From a checkpoint of a small image classifier.
Model: 32-pixel images, arch coatnet, patch size [2, 2], depths [2, 4, 2], widths [48, 96, 192].
Training: muon at rate 0.036, held-out accuracy 100%.
Data: trained on fractals drawn by 1,000 iterated function systems, in grey, 47.6 epochs.
Rows from block 3 of a small image classifier, named by matrix and row number. Rows with one number belong to one channel. Each number is 128 + 24 x the weight over its row's rms, rounded and kept within 0 to 255. All counts start at 0. Numbers have three digits each.
After each channel's rows are labels from the 100 images, of 14848, where the channel reaches its highest value: "top examples" is what is common among them. Only what is clearly more common there than usual is listed. The data: fractals drawn by 1,000 iterated function systems, in grey.
# convs0: expand pointwise conv (model.blocks.3.convs.0.weight, 384x96x1x1), inputs 0-95
# convs1: depthwise 3x3 conv (model.blocks.3.convs.1.weight, 384x1x3x3, trained with AdamW), a 3x3 kernel
# convs2: project pointwise conv (model.blocks.3.convs.2.weight, 96x384x1x1, transposed), outputs 0-95

convs0.134:181123102140118105125160129193121126114180139149160132138126138154107122139132120145112099135120154121176179158158129139136129125130123112125093134125100088109083142164160135156128092091124120115116103138096109085172098120119123138136148112124117165140132170116146082130148137088118090105
convs1.134:118092118110130131119082094
convs2.134:142139143101113155131138123154171084151081135105127125113145166096096085126109068082142088091100170154150142129145131162109122161161123100153118124141134099153126106106153122122131113158129114092135124158108133125112118153127134118148109137126180165132141122137156141082138135162140101168
top examples: sparse; two maps

convs0.303:150130111088145133100077121159119126173161135099114143100116122076128131151145151118149164125147159102101135113169081132127135141099103117135110144054124081137156156109103127138139132112141137157115142134077129110169121099118123082128121146105121084110124119132172148135133138141157142108
convs1.303:149146153162153165134153127
convs2.303:150170162112138125140149138153134112114120110168180103149148146155111154099116151143120082134098164104135136108115109159152104144104187132112123117150134131131158106100135146156139148114098164113140137125111096149137170093111126118107151152159128175141129143123082076101127103121111106175
top examples: dense

convs0.73:102112132100153136100108114148064140129165126108097117090106135140176123142202140137162116131152120109145129150125138149123167088163117110100138134145144126092116120133159099121129120111153097094172129117147159150148146114154116132121099127126078126123150146076102122128103148149088119158
convs1.73:147125130150089158096158130
convs2.73:136146114072105089121159129076129148147140120130081121122115136176114091128104121121103131130088135115154129120084110099150150079117135129148144161090143126180129174152144153144128057137114157131129141127123136121074134179133093151137142127127144122142127120140128121150134135128127080115
top examples: sparse; two maps

convs0.377:131119157113131141099163124156136137102138133082154129122104122162148129124134126098150142136141150155089161137148144084101126113187139092117077095137127080145106138134100141099116106124150155160126141145103080135143147131144140152114108076132138109120099132144181126104112169127126187105
convs1.377:145140167141122156168151116
convs2.377:154131194079106117160125156119164087130125113138127101142147118096156118119145157154130168131118154103094110126115098170151138124124145091111120138157167135116124169090124137094120131169130130096159177120090110102146127096147147135128127138164117145138135108089114149135105082154125158117
top examples: dense

convs0.181:133139132129138122090113133137174112159165102117125093153179119104129104109125154168156145125116141123103181100117090095080110139133117120144145122081156089116177139089120101133130139116180108147149186102102117122142143157129115141142165128122110111141098119116168152140135097129109137125
convs1.181:116119102116161121143175152
convs2.181:151153135097164131151112111108130138115093096117080145113107121159096127139112116121122128123119124146138137093161101105146134165102128123130147133100166085109154138141148112137121138095174098101152089115188150157151129080168117095113165156154117123077136177139110147135117119114124127093
top examples: dense

convs0.364:163166107121151115138103141123113115123118122137133122118133122079169133131094106151171104115123142115177136149105127137144109101138154153127093161153137136155114161145107147135151127135117160111114151134149131095136115191108092143147078158177151132176125101076114143119102150087107093140
convs1.364:111122156111162106157097108
convs2.364:121158182098087135145137131116160165169115149151093077120098136126101107116144161117111157154090092146117120136146133125126169167141100107109130114083150127143153090094101114105140105158153129174121150114129110146120119154116125161149153170086111127122111138152172099138143136133102122124
top examples: sparse; two maps

convs0.1:142126113130175131173110156130110106162164065165110120180152150145138147142141119113070130156071173154119152102136131125128141106123123146152094129120177151115112169105133099122101151131117115139106133129142127135120155149107117128134093133157115093096113121156164167151146119116102108129
convs1.1:146136090099168131106109142
convs2.1:129161144098117108133141140080088114128119115168129100071125142117119141121078153146164138115141147149144143166145146101151120106108117162128130113082127110156166113169130109131181083140128126131139132131154171112125157145143174138144163096120171127131166096093141133121147167141112120131
top examples: sparse; two maps

convs0.276:102107121176139147086160120118134159136138136121128114147087129110098069141113161144099159116144134105118139148132078152119101105074069103109103112104121129145174133146165094145166110134119116128162113125142166125107128088084131103114114137107122153127125120174102135156119098134126121112
convs1.276:101116163123125131168116092
convs2.276:120129116156156150101162100153102133157094120104103133129130107127146097124138152080116123091145154121131147141112131143114082126130111114145118119108103096140163102157129120108152097153133147120146092096130158146191129130131092127067120099086120108105138142176093112113164157174154118123
top examples: sparse

convs0.67:109136139071170123116147124147089121151086151146095153163177141170101127119092128135141139147139130148115172118140148124157089088093090178128144104130164118128128123147131149128159146115121092125134096132099113101096105170115111139087108072109148123132129152125107117141107129129134095115
convs1.67:131134087152143086132127098
convs2.67:111110183156134110154092127110144127124178101152113111117122122105117141134135126143158113150154106159149112175174153162089136107096123148122130120155098110080095104173099102109124132105122112093148157133091144127127148131144107120169144099096124121131114138071125110107139103118148180118
top examples: sparse

convs0.64:146132117114118130124109109117099137122104120165144129125145152106159157127124151115129140090101157083109144158066126163082110116125119122158118101115142114134097129101132130146141168113124162096143170129098122178129142095108122186174106143169124093101161112162102112157123154136150139159
convs1.64:156154105147166149135158134
convs2.64:143129083120170151125097154134140125154105104138122124144149107146123115140114101144140094104075092154125113108158120100158168146088142129113092192152126170156155095122146112112146157133129138149122121142153153122126128125122150142078130113121145150158070144087142138081159105145099122124
top examples: dense

convs0.259:155133093099151152104083166119126139114116127098170104143057115148133148130152099130106142114063123101145109150134123138142097134093122127134103146091096133133109109167087157149113089155116142131131124097107077119094150143128118110105121096122123109141150110127113124094130136103088095101
convs1.259:082127146139122142142138082
convs2.259:155114136074112107176156164135167108127124113148123118140144133101162127110137140128164151115095144125076127143093105153134161122140170120153101139154132126108113145101132135126154135168134125110130163109132124078115130117127163146100146139175172131174141087118107153101078113154136151099
top examples: dense

convs0.311:096112126094148128111169133130075112109126084169104094149122093127118115134146113126120131167104146167099130134159150120105153109126109118131148095143159150127142099114145124170164170167116142130115111110121105165134155130198105137160110128152166126161123117094135103170140093143104130126
convs1.311:109139161175126142134140161
convs2.311:107139100126123147124154118074074125119125113126159119072152130169140151130135180135165119091133114107116142171120130091102091146139122112154104134150157139085138111172098123101143127115127118103131141139120132130168136161126157102153117122153139131161135120125164139141163191155154150165
top examples: sparse; two maps

convs0.74:155129164119136115097094151127136112136125105076136154139135131106163098123156103116115140129083140179110147087173100092167104119139122153105106130129132129101118128143108109108104108137154112159129133127139137142149134173181141147144127170091114111066120152157137118135084126146144127182
convs1.74:117145173144169136152138128
convs2.74:129134136145129118163120112141158135136123117125072136120169117106119165096127157133124132102173090093142101155097141124101136118084138075119162116149092124115168125065102108135155151092117135089122163132142155136111115079102139109099137104165124137144151127128097121145148128084127158110
top examples: two maps

convs0.271:146125121121120102144169130124113110142110121089127091125100117115125176143083128131137120117169084131122122153105175135091133146119119092121152105153097120149153095109114111132136127085083149142126141121110131168134094100105109062098128121172109125149130129110139109183175154102109153125
convs1.271:152150142136173148137159149
convs2.271:138114102158135177141109123173183138131105100167097150150159157114126104075162132131121111143114132117150134086144095133129120114129119089101134129108140128096139160113101171119144145179151099094097130128153173115108156172154107155148111107140112130111159122141108120113089146156109115134
top examples: sparse; two maps

convs0.101:138083127165111090113159154147136104137105132150077142165097114093178120126096131130149138145171192113122160136141135189176090144117148169111117118111117127100105130148136081090158139127152123117165087137111118142137119141132159154119157138125136111146126118150118129111138129110137131100
convs1.101:160157122139125163144150162
convs2.101:095198147128106165144137128131158083136143125160140155117127140158106118139140091138080149155164142115111147112090134144094146131142097116151122116100114138127133134158141108173156131129103170147148142118161151172111116094113098085106156127145155175130110143091087118128126127110151126156
top examples: dark on light

convs0.90:113134124142164121150135141134114118124138105133121161131141149160119183138141119159150140092150119129137179144147117151096086132123150133120123108158123085126116079093111146117116127131157094116114131154166112098155098152092147075137109122133067124093146105123147102106101052131140128123
convs1.90:107103108113151107096107096
convs2.90:088093117141165138141129106113166097121094127135156098117128092134126110108070115148138098076084123135134125169187118130147120146125119128141097145109140160121069138138146163129146152115139157115122131118152110187139136117135148134114149082121137116153093132161157112090112134136161136100
top examples: sparse; two maps

convs0.319:173147148155108139126112133127105120148105127115165149111140120095122152123109106155155049130157156168155150127139178161132136128185128111118132116150107144161122162140146130134136140133101120112111147148108148096101155089178147123116100120189136132077128116118120150152115127112153157113
convs1.319:157119114135153117117115183
convs2.319:111183138125112137163106164124156093137134088134095165091135137088119161140118158174123176136149137114138142164115160146113145140124187099121131115164127126117118164114135098111161161144132149123118151144081128091172131108119143148099094105151169129161155123134115129130097101141133125129
top examples: dense

convs0.146:095160121154150109131138088145088130152174146095084165130129133112110135138091119144134093126126086095125120184131158114171161143131146154145174119153112125161094110122159140188139132171098121105141142134134130120113106113112123134133128144129113137144118183106124129182135143115156154115
convs1.146:150154130156169148113146152
convs2.146:132143127074149142106099161123206116144129106155100091133129143123147139112158129121109164158102175124131110089121088150105110128127124133140123136124155071069157173100098119092080154119148129135146149108130107128145126135128122117096148107129142140106140094130173134101137119138119106128
top examples: dense

convs0.28:110097134149111132127136136150124186126166121115123153150130146163097103114158124098140139168104180132120171141144123135167151171093117126152143152148127100131110106164142126143126121146130128150169146179108065098105124119108140106143077121148123107145113145140149078130145100110139167112
convs1.28:127122093088145114123085129
convs2.28:143103120130135140135127101122176141131129112154125113167131172103142115132092096142107115092140134174142127124178149172155147192179160101156131108119160144127082138119162118132163174132165139113132139149159135154147121149147115107131129105100171129122126115130152112103170107118147140097
top examples: sparse; two maps

convs0.202:112115143154165130089168128115075144161105119142106105132168123132159175161121126129102146126124137153132154123151136149137099115120178150093127101077131127127148143154107086143147110111123117122155105146108136116127087168128144123142155112108179155091130148122136132193145154138083143143
convs1.202:118094118097115092111100112
convs2.202:167161110109132182120129104113117105111101102093144146136104130117112119129141101160117127144095135116131140155136089150112155123131087072154142098079120146124167112131126118144102106131083143145106131133128125142127072141067162131102098158103108149095128110108121114122121156129074139163
top examples: two maps; sparse

convs0.197:082119158124142115131128164146140096125119093125131148167101160140088136111107092100154150168163100131118112157145146144105129116165102135127143092185132127148113126137158140142144140122169109143103152156129077117109116112188107108169109141178114121129116080131101128163103113116124132137
convs1.197:128143131157176152122147098
convs2.197:165129135140122180124116109103114174119117109182132122124145104119143147153093098160159127171129095138158110125096113147129144084121143128111098131124162131118188085161141116117099116107093158165120106163152103161106086096145112159144124147110148103117151159136166123108119142139132144132
top examples: dense

convs0.199:096180132133103107131132108165104152122137092119130150151169117163125129132142147131122170114171110105185123151126137152128110135155104112144116119105103106155129086139137112138101137122168119123140124108175073066193125130106114139178117118136113104113140131128127096112102103109155141117
convs1.199:118136117139196123117127128
convs2.199:148188137148161120146091159096160098109150177104145155145117184132133136131160153100142144102101136085149146120088107120106135156154107130135133129116128146130123083116111071168127102130089157118136139137085136127098110121100101158109120182137130144107137118134101109119127109132108137156
top examples: sparse

convs0.174:161109148142131116145124092114108092099118134154102112119151127115109124142110149144163079098140138134148155112154147146105138163166138137116184085192107159166135119114157123165128114114113114118074146159124150101113135104176134127119121126150115114092091156088115141160136146116147120100
convs1.174:171121111136152127105146167
convs2.174:156145175076133135159124146129163119149150095162117123130150127088144149119147154138149181122151184094088130123086117155135132109114109080128149149134129122115111184090121102111127168133124127112133165137085128114127146114142142148112133124163135133183145115088122159096121099140129130111
top examples: dense

convs0.340:173139130145126135127145141130138124151123124112085089139147153131145146115129109139147117184168096082125117158142150101132167123136147146147125115173145155127107142112144134115093102114093103133108115078128177124148159150146163108109119141098126125125085125084130144165152102174128181160
convs1.340:112146097101133119102082126
convs2.340:129139137132105142151127104161168136133150125139163104125112131148115108130129155155107164101106153132116129142143098117116110131121136149161165132137083085173132176121126133102122081088106139139188102070102117159133157121091116139084095145152115129097130102137112100137160152161157151135
top examples: dense

convs0.193:130118084142141142138104123137111092138152120121154142092118134132111088076152118112098178143127110096121141191120103131103103097116151086126110111091074148117126120143102101168154140125089098101131095067166126137162104109127149120129132155137131138140154085121119113132145137129149149146
convs1.193:143132093138143116090109166
convs2.193:123125139110112144144115113111141164089122121145169114155130176104144128160120135125149134109132088136094120082135127174115164162104098151138127177142150116126105120129142133101133160111168161163135168131080122170087158145097086148140148078145116111154141139148145117129116124111091123098
top examples: dense

convs0.255:154122194156122112124149112122145109100119129116143120148085123135100101152106128114154117121137115130120129161134144139125152157120161091158145121091111150155139106138116127184149093137148135141201161138130137110135128141092174079134113127147115114150125143108119079141125132115140154053
convs1.255:096110155120101118149110090
convs2.255:132084136079129151116130098135120081151149114098117117143096114121124121124108161119133094156140098105126098123123149162094114088114160091135166092158120158143117116118106168165139145115119115142155116132119144145126121111135112126134114065176088140124097114089084109120131175145096146101
top examples: sparse; two maps

convs0.82:170095111164080136146124139119107099148126143145144115089153132133142130121125155089135143116211153116130136118135111115113125137112156156106154158131158141108091106146165131129116182118152139124181132092084138140099120116156066152141134107137152127135132119128130095135115166145091137137
convs1.82:122132123121198130119136124
convs2.82:140170163133125121125127129106137109160122141118084175113129090150120109113136108102137153157177122115121078102114136169136116118169134134108108134149098162122111140133111149094160128180164125104157124143111161105133168098133125122111112144096133103130079182135097151147080112115135133097
top examples: two maps; sparse

convs0.68:125121141131110125155137137162142097099130094111154171123165136059092098112147119179122139158114098112117114126089143160097136117144140160124139116155134102155121135106157118120178159113141093141136116131144135110145111122109148149127144164108173150144101128145163147178139165074133152126
convs1.68:128094093092138130093132116
convs2.68:076117134108147108125101144154135107137116116113160146130113126126126132116155150166135187124138133125139116145142056175126151108122136165105122162130114167110138161123151132164142136109118149116136091094056138124175153152104118124092096136175115153140136124138131123148152127157167104125
top examples: dense

convs0.60:140097150165151130125119106158124095101111171135159152146112128128134120099176056179188155081140110155103133102166115109119137102107093098117131117148111146141121074134139097127118138120161106133144135161134134117117154102150129143101158117123148140095139172128142156155124122122117123135
convs1.60:140144091138108119093107162
convs2.60:182138169067105089166117122127148154131133123079136136153134120121081116135133136123116128121159108136132159137144159117149141105144089116125094134079159121098127112124106128147102116120123112163091109079109126146170129143153104171111177171103132129116129135118154142162164118121144100107
top examples: sparse; two maps

convs0.108:101148118112133131137123104121153116116117123100131090157113150190144129112138130093088122129153158127084148132137122114111177124184104094145125069147087141155115166133127104113146163145149127171116162125145148140114163122132163183146130098134164134143113157168126133132166147114125138119
convs1.108:104100127101098108127095103
convs2.108:077096099119141123133144077133110142092115122090139165117089142179140164151143137120124140093141167094109097088131101151111108147123161110107141134109114157148118153117129190108107146112127141159115105119131122156112139149106097117108091099128134121136148165126126099162151101179161127121
top examples: sparse; two maps

convs0.291:109127118132114102130162155134137147127113138181105135139105109098095127110104155169097160091144125100124129133085158121133102088112137130120132102102113075150119114160102116132129108108158099146145168118105122153115129149168143120129145131118155075138155131129150138117110056096181116157
convs1.291:166133150123097142169129149
convs2.291:097121088144149161129108109135145126152146103134120142111108166120110120184107062137099128151162125140102089124117093112108145149128074113167120117152151151128098122129183136128125126107132133165108137101160101162135124118108093092110108124121141167149093099134063121147132123130122105135
top examples: dense; dark on light

convs0.8:140156139093156095125185110136119152160119102123099117123157143150120158150124131116129157139108125145142105138123112112131130077120133119121089152142140087164111084079112124149149135141151079107112134154110115096120114121146164083168129067115146126077134099159132133145114127089115109157
convs1.8:135164138160106159133161140
convs2.8:141155097145154159130090111132115125092150122123127167129125143111164136100133116121183129080143109137104098100125108198120142125100133135143160136142115091148110112143144089087100146138179128131143095103128116146152153116145121126111124141153102070160155112091106071131123117131155132121
top examples: sparse; two maps

convs0.324:173167130119138074126150095156146126158067111157124080114139110147123116143136133109125128156071172147171133139137126095167119157169119110122106132122110150130152161093145168149153106092098147119099134132098117117145123140125140132130129096131118118101148179110120164115124129093111109142
convs1.324:113103110094114107120089103
convs2.324:142104139145147128157110099149102121147179128156109148125123099137143122144141127105102141166133122134141121132147112148098124112156144140168118087086116161123178111122120102093127119107108109100120155108135057164147148098123172099149105177151120127065111132121119130120100154112105167135
top examples: dense

convs0.27:186126133139095128143121090112114108116132111169101127151158074112091118109146151105146100153156111110106103122094143172113140141177083133116141130146131141117120114127165102134143171116100115140136139191149152133171111106143156130159116125123100094103112140113106152142112122135142169086
convs1.27:166134099137138134096139167
convs2.27:172085137112128069201129162133135121107130135117101103114141130107151167138095125121142152155116153098116117141128119168116143138136160120091128129130122156120122186119142133110086148166119140106130116095120102124097125108117119155110135118172167135186163139100134120112141136112112086159
top examples: dense

convs0.172:101137084119113097141123095136146112113139129137114108139130106166102132113149092125127140147134100134136076135089087184103168118179148096139102101093083133133102120100099112131132137134164100157122144135140116154141155109115173090119112173126122183112132143153115149118117115122109143171
convs1.172:099121096112164113107101109
convs2.172:122116106141152114180161145137110104116101129104127121127123107134110150094096116088137191131156134122129126105141123134109154111127155108120112109181139111140114160061133143130081167085119134132152135105099165164137113144073125117106140156115154120144153140101092131130153081147150146140
top examples: dense

convs0.112:110136150118129124153121110148089125138124125144130170110189119145127119146109125135136080180154139111139127150079122146147146095118093088153160120168142130177111142145204149163151196143089148113124123153120166127102113136139121130120133130142137140115138132095095107160116120118131125116
convs1.112:135149096147158135121133175
convs2.112:157125118095145122138114164140156093112140105154089084142135112079151158131128130151129194120133168154134124129090139145101131134137149151140118116142178127095143151101139135134141146137148160132129151116083102090122160096117125117127128091196145143144137102109140115067133090128130112141
top examples: dense

convs0.83:119117107103103147127133109079139148084114121132133134111107125122154089116108139121128145067111140132128141131084079101138106120094129098125143159116084125117123095206157154114126145121140150133128152140100119119145116114084143170085146156142115130121126125094093093119157128092101126084
convs1.83:147095164132088105132125144
convs2.83:148108117159156162129084120126134142126119111121144138112133150141124105121152108109138136116139114137116087060089128127117078103133106156091146131101101148094115125106147131140119131103159139147123091084154093122146172102104128115045107156108117142143066158110123156137127138124146123130
top examples: two maps; sparse

convs0.137:120143143142119139133115101110163108120117089123164104122140207153127152102138184117139128163099133132140118169120111121106137123114092112141106128119117140156106079102128124157105138156121141116078113148172103122131073102132142115137099135162111122133137072161152092112097115151148111141
convs1.137:136157157168134149137162141
convs2.137:143170134117127163141127094126112147113119164116124141128169127104144111103148067141139117110155153132100142109119120175095138144125109126075141118130132139065155138179109127128094140104122130150169108165118182152132103140102194114149145104094121150107150115136113126157136097133133132131
top examples: sparse

convs0.227:122142103112133173116094130144143106126130149096131086175138148131135130072133158148135122128169140172117124146172153088099151118111131122125089135115133145121129108107128134118142164134155108148095147128106149113155156087103127187120126145129094134160108181129165136107123102100086130174
convs1.227:128135102102119092085113109
convs2.227:121114133128118109131128142150131122095152129138116114150120115143132126082134137119089137121150112158179158117147139144156168107117128139151104103096103145090152161136103156120094152081117144179128120100119129133152136105070145102070128130124094132161143164105182131107126114082116175146
top examples: dense

convs0.191:113100122063136132116133123115135130126123092134147125160173146089107085139085140146142084142149164085106094132105154129100150119106115138118130105149143167133097143085163135159134165155168113166147155143148138119117128118150154142150126131115158181146097140097146142109135138086125150111
convs1.191:096097113098108102105108118
convs2.191:113087144147156136116116078156135139120151115118175160133099141144111117146150142133111171059143121093144119101127082153131137133094160169124152137097108181142157162139134162129153099091109102149135123136103143125110167113105106093124115126170081132134140112130122102128142116143148097136
top examples: sparse; two maps

convs0.373:144131117175137120164099162082097165136107130150112127091177108146111068139122159160111082113112100135148113136169121109152127105150131148116118144138107144119122141122123152151147125092129103119102159143134138118098124078160114127148102128176130130112115113122139198112148112116102086116
convs1.373:114114181162112126142146132
convs2.373:176143129100133098118128130099174178150086120113080120102124186142102109099114162134138144108149104155095110137149137126134069123117108139137099103124133132121091107118116140117146120107103102157109130141130107113117092147098157106175153123140118133125096122168191134106109117152113111112
top examples: sparse; two maps

convs0.166:086142134128166146120166108143132142113182140138103128172087171145118167119120129163159138100097127128172121155128150113139126140109107144114122107169109095114090146137117111122100152144133131144154120163140126107101073156149093126116138174113130127165117126087087127094110173115154123117
convs1.166:101111126116098169098138149
convs2.166:124166102173133128152083149110122086113143152090111151131089181150112122137169146115119124146136113109108146138099124146151147126146099104084148136147115099099154133122092147193128161108099084133147133126125146129135130122121110144153100167147132145119122109063102125136141085108116102135
top examples: sparse

convs0.100:142099151146091133139125114105111139160096128103134150140169146134105119170120130119099101127122148162100129113152116137110121085102154142182125134143165131105134120104115116145163147070136130115129158143110076149130092133134171083165119081128102093112115146125129124090066149126114135120
convs1.100:129142090144154129083128153
convs2.100:139136166118116117103168149112106173138126128145100127162143092155124132112104122133118161094107107122162145145109137116150139170146103091089062133122124138123173119099133142116102130159135164165132137119143165112110142128105106176146167132126096152101163145136142180129169124138148128088
top examples: sparse; two maps

convs0.267:114151134139091097152191106133177128121116107114124134143161120072108112119172096149151139151120141117144087099085131138138094160142158143146106145173118081157118131134117118143120110146121109109118142100108126136152139103113116105135107152103102123124126155114132124115138121191059145110
convs1.267:089122094120131123101120088
convs2.267:118138139118142101159169102110171125133079137147136123163132106118119117159138124153120164153096141081118093126100151085132118137086157136170128147143174086128104139143107124142116110114108122085173125118103143137132136130111145094128109143111117087121124072099128101100121146165071115142
top examples: sparse; two maps

convs0.176:138130130149143135141100129130128089119126108106141132119111157144129150122118137136129141114163134185119105113109156125095130094127169122100125120099115120101151105116116129070174104124165153152092176127078120127112108175088161175154135148126114121141063108169164142127133134090128121133
convs1.176:121091122087144136149128093
convs2.176:115170150111087149120136114137088108119154149143101121120150133115112150171166159114128149140129100068118145145147142152142059100158138124118127120164179130142141163100170156150113125115089112108083146108132135127117167124129090121160158120115088119141156166114139138118148118109128103143
top examples: dense

convs0.226:121112122147102156129098107163139115115132153142115091121126132181162146101138143109144103118143179114131159110133110152111113141127134110119152148104136167171096114174152103111124156095141143131167117129093158121145154104133111183138094072119126075132144132107111089114092160138134098105
convs1.226:123140132148191135125149115
convs2.226:154109111115129132144112142125116131131090124170173157160127135121100089100128114105125103131181117085140074116129140145124178098144089136121130139123159133103131126092153105131193134165147182119174102094138100161138141089097134116137148154138115119155107129127116150120140153135120155152
top examples: sparse

convs0.290:105118134109125127145158123130142095150175111176113138123127142166062141146104112126134125111129110144133155117117115166136139145127132149147153119148093133132143132176112102107058170112095127121134167121146148113116120207123128114110114128101124124105181139158132125112154175146118132098
convs1.290:121100096111121174118106144
convs2.290:113181113165117144149144093123145110089115145108124106149153117110109122115101130111084103128140097133087093169165119108168081148125150140148137144111117113154125164136133105124118128155153165149125143132146130137125113123088123135109104120129151134106157146164100154115206108101176107156
top examples: sparse; two maps